From a checkpoint of a small segmentation model.
Model: 10.3M parameters, 64-pixel images, arch unet, norm batchnorm, activation relu, widths [64, 128, 192, 256].
Training: adamw at rate 0.0016, 11300 steps, held-out accuracy 100%.
Rows from block 6 of a small segmentation model, named by matrix and row number. Rows with one number belong to one channel. Each number is 50 + 12 x the weight over its row's rms, rounded and kept within 0 to 99. All counts start at 0. After the name is the row's rms in percent of the matrix's.
After each channel's rows are labels from the 100 images, of 14976, where the channel reaches its highest value: "responds to" is what is common among them. Only what is clearly more common there than usual is listed. The data: simulated stained blood smears.
# convs0: first 3x3 conv (model.enc.2.0.convs.0.weight, 192x192x3x3, each kernel summed), inputs 0-63
# convs1: second 3x3 conv (model.enc.2.0.convs.1.weight, 192x192x3x3, transposed, each kernel summed), outputs 0-63

convs0.147 129:48 40 47 57 46 54 56 58 48 42 52 47 44 60 19 38 43 41 41 54 55 43 46 31 51 58 49 43 38 49 51 55 15 53 63 45 47 53 43 42 53 55 51 57 51 51 44 55 44 51 56 62 48 44 59 54 44 56 37 43 51 46 35 51
convs1.147 096:71 71 52 49 43 37 47 73 60 73 38 62 62 68 21 56 55 57 57 49 65 57 64 66 54 56 72 52 72 69 38 26 37 61 54 39 59 45 57 47 44 58 71 51 45 43 52 50 54 47 71 58 52 58 52 55 46 67 53 60 43 48 53 53
responds to: platelets

convs0.35 143:49 44 49 19 46 40 55 55 21 43 57 40 48 57 32 39 53 32 49 55 38 43 45 22 49 41 37 40 46 55 44 65 35 28 41 42 46 42 49 45 65 38 40 63 34 63 46 39 57 57 38 72 48 36 47 43 44 37 43 23 37 52 45 38
convs1.35 143:55 51 49 53 58 50 44 69 53 40 52 59 49 40 75 43 53 46 43 54 65 42 60 48 46 59 51 53 76 19 58 56 62 65 59 50 51 58 39 58 53 46 57 64 65 54 45 47 45 53 62 67 44 56 55 28 48 47 48 58 65 38 56 50
responds to: platelets; no large cell

convs0.48 063:36 45 34 58 36 56 36 17 61 50 48 42 49 72 42 48 31 59 48 45 66 43 44 36 41 49 40 43 56 50 43 36 42 63 49 46 31 71 49 41 50 55 44 69 63 78 50 59 39 58 54 49 33 20 74 56 43 50 45 36 67 44 44 36
convs1.48 069:33 48 51 33 62 30 56 61 46 46 70 52 57 40 34 43 62 57 56 40 34 34 50 59 63 42 39 52 62 36 51 49 45 48 52 29 63 62 55 45 38 56 38 51 58 42 57 64 54 56 29 47 42 58 83 53 66 62 55 67 68 58 57 50
responds to: spiky cells; two lobes with orange grains

convs0.79 073:50 47 43 62 44 26 43 54 69 36 52 35 63 25 47 41 54 45 64 61 46 36 65 61 47 59 19 47 39 05 50 34 37 47 45 41 34 42 47 37 48 58 43 50 52 69 45 45 58 60 54 29 36 55 51 48 30 34 46 51 54 48 43 42
convs1.79 090:21 56 44 48 20 53 48 43 43 48 33 42 58 46 47 32 28 42 66 52 27 34 40 52 55 39 14 43 21 53 67 44 57 39 37 59 27 68 49 52 51 64 34 41 28 46 52 48 58 68 49 43 42 47 71 65 58 49 52 25 54 53 58 18
responds to: spiky cells

convs0.65 105:35 39 34 16 41 34 45 43 34 44 28 45 49 28 55 45 36 59 48 41 32 45 47 55 42 20 32 48 57 15 42 58 37 45 46 52 37 36 60 48 63 51 41 61 45 72 47 51 63 36 29 25 28 51 42 53 35 33 57 36 39 49 43 36
convs1.65 108:65 60 68 60 59 47 60 34 55 55 78 52 51 47 45 45 63 50 69 63 62 47 56 60 44 66 57 65 59 51 78 26 54 61 53 57 64 64 47 65 63 65 63 49 73 78 46 51 36 68 66 46 66 72 56 49 67 61 57 67 55 56 59 51
responds to: two lobes with orange grains

convs0.157 134:48 41 50 55 48 56 58 60 47 43 51 49 46 65 18 43 45 43 43 49 56 49 52 28 57 58 56 47 42 57 51 56 10 56 60 39 51 51 49 49 57 55 48 57 51 49 47 49 50 48 49 65 57 47 56 62 45 59 41 46 50 46 38 51
convs1.157 102:71 68 50 45 40 32 50 69 55 55 39 55 59 60 16 48 53 46 60 49 56 53 59 62 49 47 67 52 74 62 44 21 26 61 55 36 54 47 53 43 47 58 63 55 44 44 49 54 52 46 74 57 43 54 52 55 37 67 42 61 48 42 53 50
responds to: platelets

convs0.33 080:37 60 43 50 34 57 37 46 47 51 42 45 49 65 45 56 37 29 51 51 47 58 52 31 60 51 36 47 58 48 52 28 51 44 45 45 38 48 40 51 39 42 66 57 41 71 43 67 54 56 52 82 38 34 73 58 48 38 32 25 42 52 59 40
convs1.33 096:44 52 36 36 60 58 47 60 44 43 32 68 52 47 63 47 55 55 46 48 57 46 66 56 61 61 50 45 77 39 33 62 52 53 46 19 58 53 59 57 40 47 38 46 47 46 55 63 65 71 39 27 36 57 56 45 65 56 53 54 54 38 65 43
responds to: spiky cells

convs0.142 085:37 54 28 53 48 30 35 36 62 61 47 50 56 39 48 44 47 53 67 29 37 41 72 39 67 52 40 59 66 49 41 52 52 37 65 63 42 61 57 42 73 56 51 64 55 39 66 75 65 48 57 18 44 29 38 43 53 28 58 29 60 48 58 43
convs1.142 092:38 55 39 26 73 60 80 58 35 42 62 42 44 48 47 36 34 50 42 37 32 18 39 48 54 67 34 44 57 28 39 64 45 39 52 59 52 33 39 47 56 47 31 50 55 70 51 52 54 56 39 48 26 57 25 40 89 52 45 32 33 44 53 45
responds to: kidney-shaped nucleus; round nucleus

convs0.90 120:44 41 39 52 39 50 49 41 56 45 24 48 50 18 48 41 37 50 36 58 48 36 62 68 44 57 44 47 45 23 50 42 43 46 55 74 45 43 46 42 57 53 43 57 56 62 45 42 46 37 57 00 22 46 42 43 49 39 53 44 45 43 44 35
convs1.90 105:33 62 61 70 64 43 32 17 72 58 70 64 56 45 60 54 47 64 75 39 46 56 52 72 45 61 47 69 45 58 64 44 55 52 56 74 55 60 50 53 55 58 50 46 62 62 57 46 47 58 44 46 63 61 61 56 57 83 67 50 63 67 57 59
responds to: round nucleus

convs0.39 124:39 38 41 60 32 55 37 23 43 48 23 53 62 47 50 55 36 68 50 43 50 42 71 57 48 60 46 54 58 50 44 35 54 51 56 71 37 49 49 48 49 53 44 53 51 63 47 42 55 43 45 19 39 46 42 54 48 54 55 45 56 51 49 42
convs1.39 145:48 59 64 55 84 49 74 47 58 39 78 59 41 52 50 45 70 59 47 49 49 49 35 64 31 46 58 52 55 45 71 54 47 53 45 58 69 66 49 52 55 47 54 50 72 37 45 65 36 71 46 44 51 72 54 57 56 77 48 68 54 45 63 56
responds to: round nucleus

convs0.34 078:38 38 39 35 38 38 38 51 36 44 53 39 43 42 32 53 39 43 45 11 49 47 63 23 55 54 56 40 36 48 43 47 35 51 51 37 54 55 61 48 50 50 42 58 47 50 45 51 45 49 41 75 66 29 42 52 45 38 40 31 41 44 50 58
convs1.34 075:50 42 41 44 81 23 71 84 48 49 58 51 51 53 37 50 45 53 58 38 43 44 31 50 45 38 48 52 62 36 50 35 38 57 49 35 54 40 24 42 41 49 46 43 63 62 48 42 33 37 34 74 54 65 17 43 73 40 51 41 42 48 44 59
responds to: kidney-shaped nucleus

convs0.52 127:45 48 43 80 30 63 30 26 65 59 21 50 56 55 49 58 33 59 45 51 59 43 52 52 46 48 48 50 40 43 54 29 50 58 58 60 40 51 50 51 33 68 46 37 50 44 45 42 40 39 57 42 48 43 53 52 39 51 51 47 52 48 43 49
convs1.52 105:35 49 32 44 79 25 81 53 58 58 60 53 50 56 55 48 58 61 48 04 42 47 38 57 44 35 50 48 54 41 60 58 59 56 32 28 69 53 51 44 38 53 46 45 70 21 49 74 50 47 27 35 54 72 46 61 66 59 62 57 42 50 54 46
responds to: kidney-shaped nucleus

convs0.120 081:43 58 26 44 47 35 40 30 54 49 46 45 49 37 45 47 56 46 59 43 53 37 68 36 58 39 37 48 37 29 46 48 38 64 53 51 34 49 65 53 48 62 40 50 55 39 60 54 76 51 41 13 35 50 23 49 46 41 56 33 51 44 60 27
convs1.120 104:25 53 26 43 37 45 55 59 54 43 35 51 53 47 47 45 38 40 53 42 30 47 39 42 61 35 24 44 29 44 38 44 50 33 38 52 20 48 52 57 45 39 42 33 26 36 50 54 65 58 54 52 45 40 42 61 60 47 53 14 47 40 65 40
responds to: spiky cells; kidney-shaped nucleus

convs0.51 124:51 42 49 67 55 51 55 55 49 38 52 43 49 37 29 29 52 46 36 59 51 44 44 55 42 51 43 35 44 29 46 46 23 55 54 66 46 39 47 46 49 48 46 47 49 50 39 38 39 40 55 30 34 53 38 49 34 50 37 56 48 41 34 45
convs1.51 112:67 64 54 63 40 45 27 47 68 67 38 60 60 66 40 59 49 56 61 48 53 63 63 57 50 59 79 60 51 78 47 30 46 53 58 47 60 47 49 55 52 66 67 49 38 40 52 53 55 39 64 61 62 46 51 68 23 80 49 52 43 49 52 51
responds to: two lobes with orange grains

convs0.117 144:49 44 48 42 43 44 57 61 38 46 51 45 42 55 13 36 41 40 47 48 55 47 50 28 56 60 53 45 42 61 48 58 12 45 55 38 49 50 49 45 53 53 54 56 46 56 51 57 50 48 55 72 59 46 50 52 48 65 46 44 44 49 41 48
convs1.117 109:67 52 54 44 56 36 59 90 51 61 51 65 63 63 13 54 62 58 54 51 66 46 62 60 47 48 72 51 77 49 31 28 27 54 56 40 53 49 55 46 42 50 57 50 53 47 47 46 54 49 67 67 44 55 47 45 46 54 53 68 54 38 42 58
responds to: platelets; no large cell

convs0.32 074:43 47 52 47 47 45 43 56 49 40 53 48 58 50 42 52 54 38 55 58 46 40 56 14 56 70 49 46 11 30 54 50 47 44 55 35 43 47 31 35 73 50 66 69 34 51 36 38 51 57 48 53 42 31 44 48 42 46 47 40 45 46 46 45
convs1.32 078:36 61 36 41 49 39 51 55 45 56 47 42 51 47 95 44 44 43 46 43 53 45 42 37 47 42 38 49 58 61 60 57 68 54 48 43 33 51 51 39 38 44 48 40 45 18 44 56 44 52 50 42 49 55 51 52 43 46 57 40 52 47 54 37
responds to: lobed nucleus

convs0.3 086:49 40 46 46 53 37 36 30 58 58 50 30 55 15 46 33 53 45 64 52 31 38 48 64 33 38 23 49 69 24 38 65 41 28 29 63 53 59 57 40 75 37 38 73 47 64 44 60 50 43 39 49 68 47 37 33 29 23 63 51 31 57 51 41
convs1.3 098:69 59 50 39 54 49 71 43 39 50 63 45 54 38 39 43 58 43 55 69 39 49 44 65 42 52 57 63 78 36 67 44 49 50 44 50 54 40 41 49 72 56 53 62 56 93 36 47 48 58 62 40 58 55 32 60 71 56 43 64 48 53 50 47
responds to: lobed nucleus

convs0.37 114:46 43 54 35 46 45 56 59 35 38 56 53 37 56 18 39 42 49 42 42 64 46 44 30 48 53 52 42 41 59 51 50 14 53 48 41 49 54 47 54 56 46 52 59 46 59 44 56 41 50 55 62 58 44 50 60 49 69 38 39 50 51 43 53
convs1.37 091:69 56 57 65 57 39 48 82 52 61 56 61 58 53 28 51 59 59 49 64 61 46 65 59 33 57 73 52 82 38 47 28 33 70 71 47 61 57 53 48 46 53 61 57 61 55 51 31 37 48 73 66 43 68 49 46 55 55 49 68 65 39 44 56
responds to: crowded; spiky cells

convs0.162 088:23 32 34 32 39 45 33 41 40 46 36 48 48 38 60 57 36 42 47 42 45 50 36 53 53 32 40 28 62 36 42 54 52 27 49 59 40 36 44 49 70 46 42 64 37 63 43 40 55 44 40 22 51 42 32 58 47 43 41 19 36 47 37 53
convs1.162 070:58 52 42 58 64 68 33 20 59 56 47 65 56 51 36 60 48 51 49 64 59 66 78 49 62 68 64 53 69 54 52 40 54 58 67 54 37 46 57 52 72 46 52 71 51 66 61 44 60 64 68 19 41 56 43 66 59 79 62 61 49 50 50 57
responds to: kidney-shaped nucleus

convs0.87 098:40 50 44 81 30 69 43 27 67 54 35 49 59 58 48 61 29 51 47 53 65 48 54 43 38 37 51 41 55 47 40 32 48 64 63 55 40 47 52 50 48 60 52 49 63 38 45 38 41 38 59 30 41 31 58 60 40 47 51 41 53 42 47 52
convs1.87 109:33 64 41 34 70 31 70 38 53 42 56 52 48 42 61 40 54 53 42 16 43 32 39 60 50 37 50 49 69 37 63 60 64 53 37 34 61 46 34 41 50 52 37 54 72 32 43 71 45 42 21 34 43 58 45 66 61 66 48 63 38 54 52 45
responds to: spiky cells; two lobes with orange grains

convs0.160 074:45 34 41 35 50 30 46 35 42 42 50 48 73 32 46 39 51 68 67 53 50 38 62 53 47 41 41 49 52 16 51 49 31 46 64 39 41 42 62 40 63 51 57 64 42 56 47 38 70 46 50 44 42 37 37 55 28 35 58 44 53 33 33 43
convs1.160 068:76 68 55 44 52 43 60 12 37 44 65 42 49 42 46 38 37 43 67 58 43 37 40 61 48 42 63 55 58 50 84 42 57 61 40 59 59 52 38 58 54 70 52 42 57 69 35 31 47 59 62 32 43 64 39 65 62 57 37 61 30 41 59 37
responds to: round nucleus

convs0.121 077:44 45 41 55 51 49 54 37 59 43 35 50 57 20 40 38 45 49 39 54 52 40 64 61 44 55 53 56 45 25 45 50 38 55 46 60 49 40 45 44 44 46 44 46 64 24 47 43 44 30 54 00 17 28 35 46 54 44 51 58 42 34 48 42
convs1.121 060:38 53 49 62 46 48 35 08 67 46 59 55 52 42 65 54 48 45 53 40 25 50 46 76 50 61 31 59 37 66 47 38 67 37 50 99 33 60 56 58 45 53 41 49 45 63 53 56 51 62 50 38 44 42 58 50 56 65 51 33 52 58 75 39
responds to: round nucleus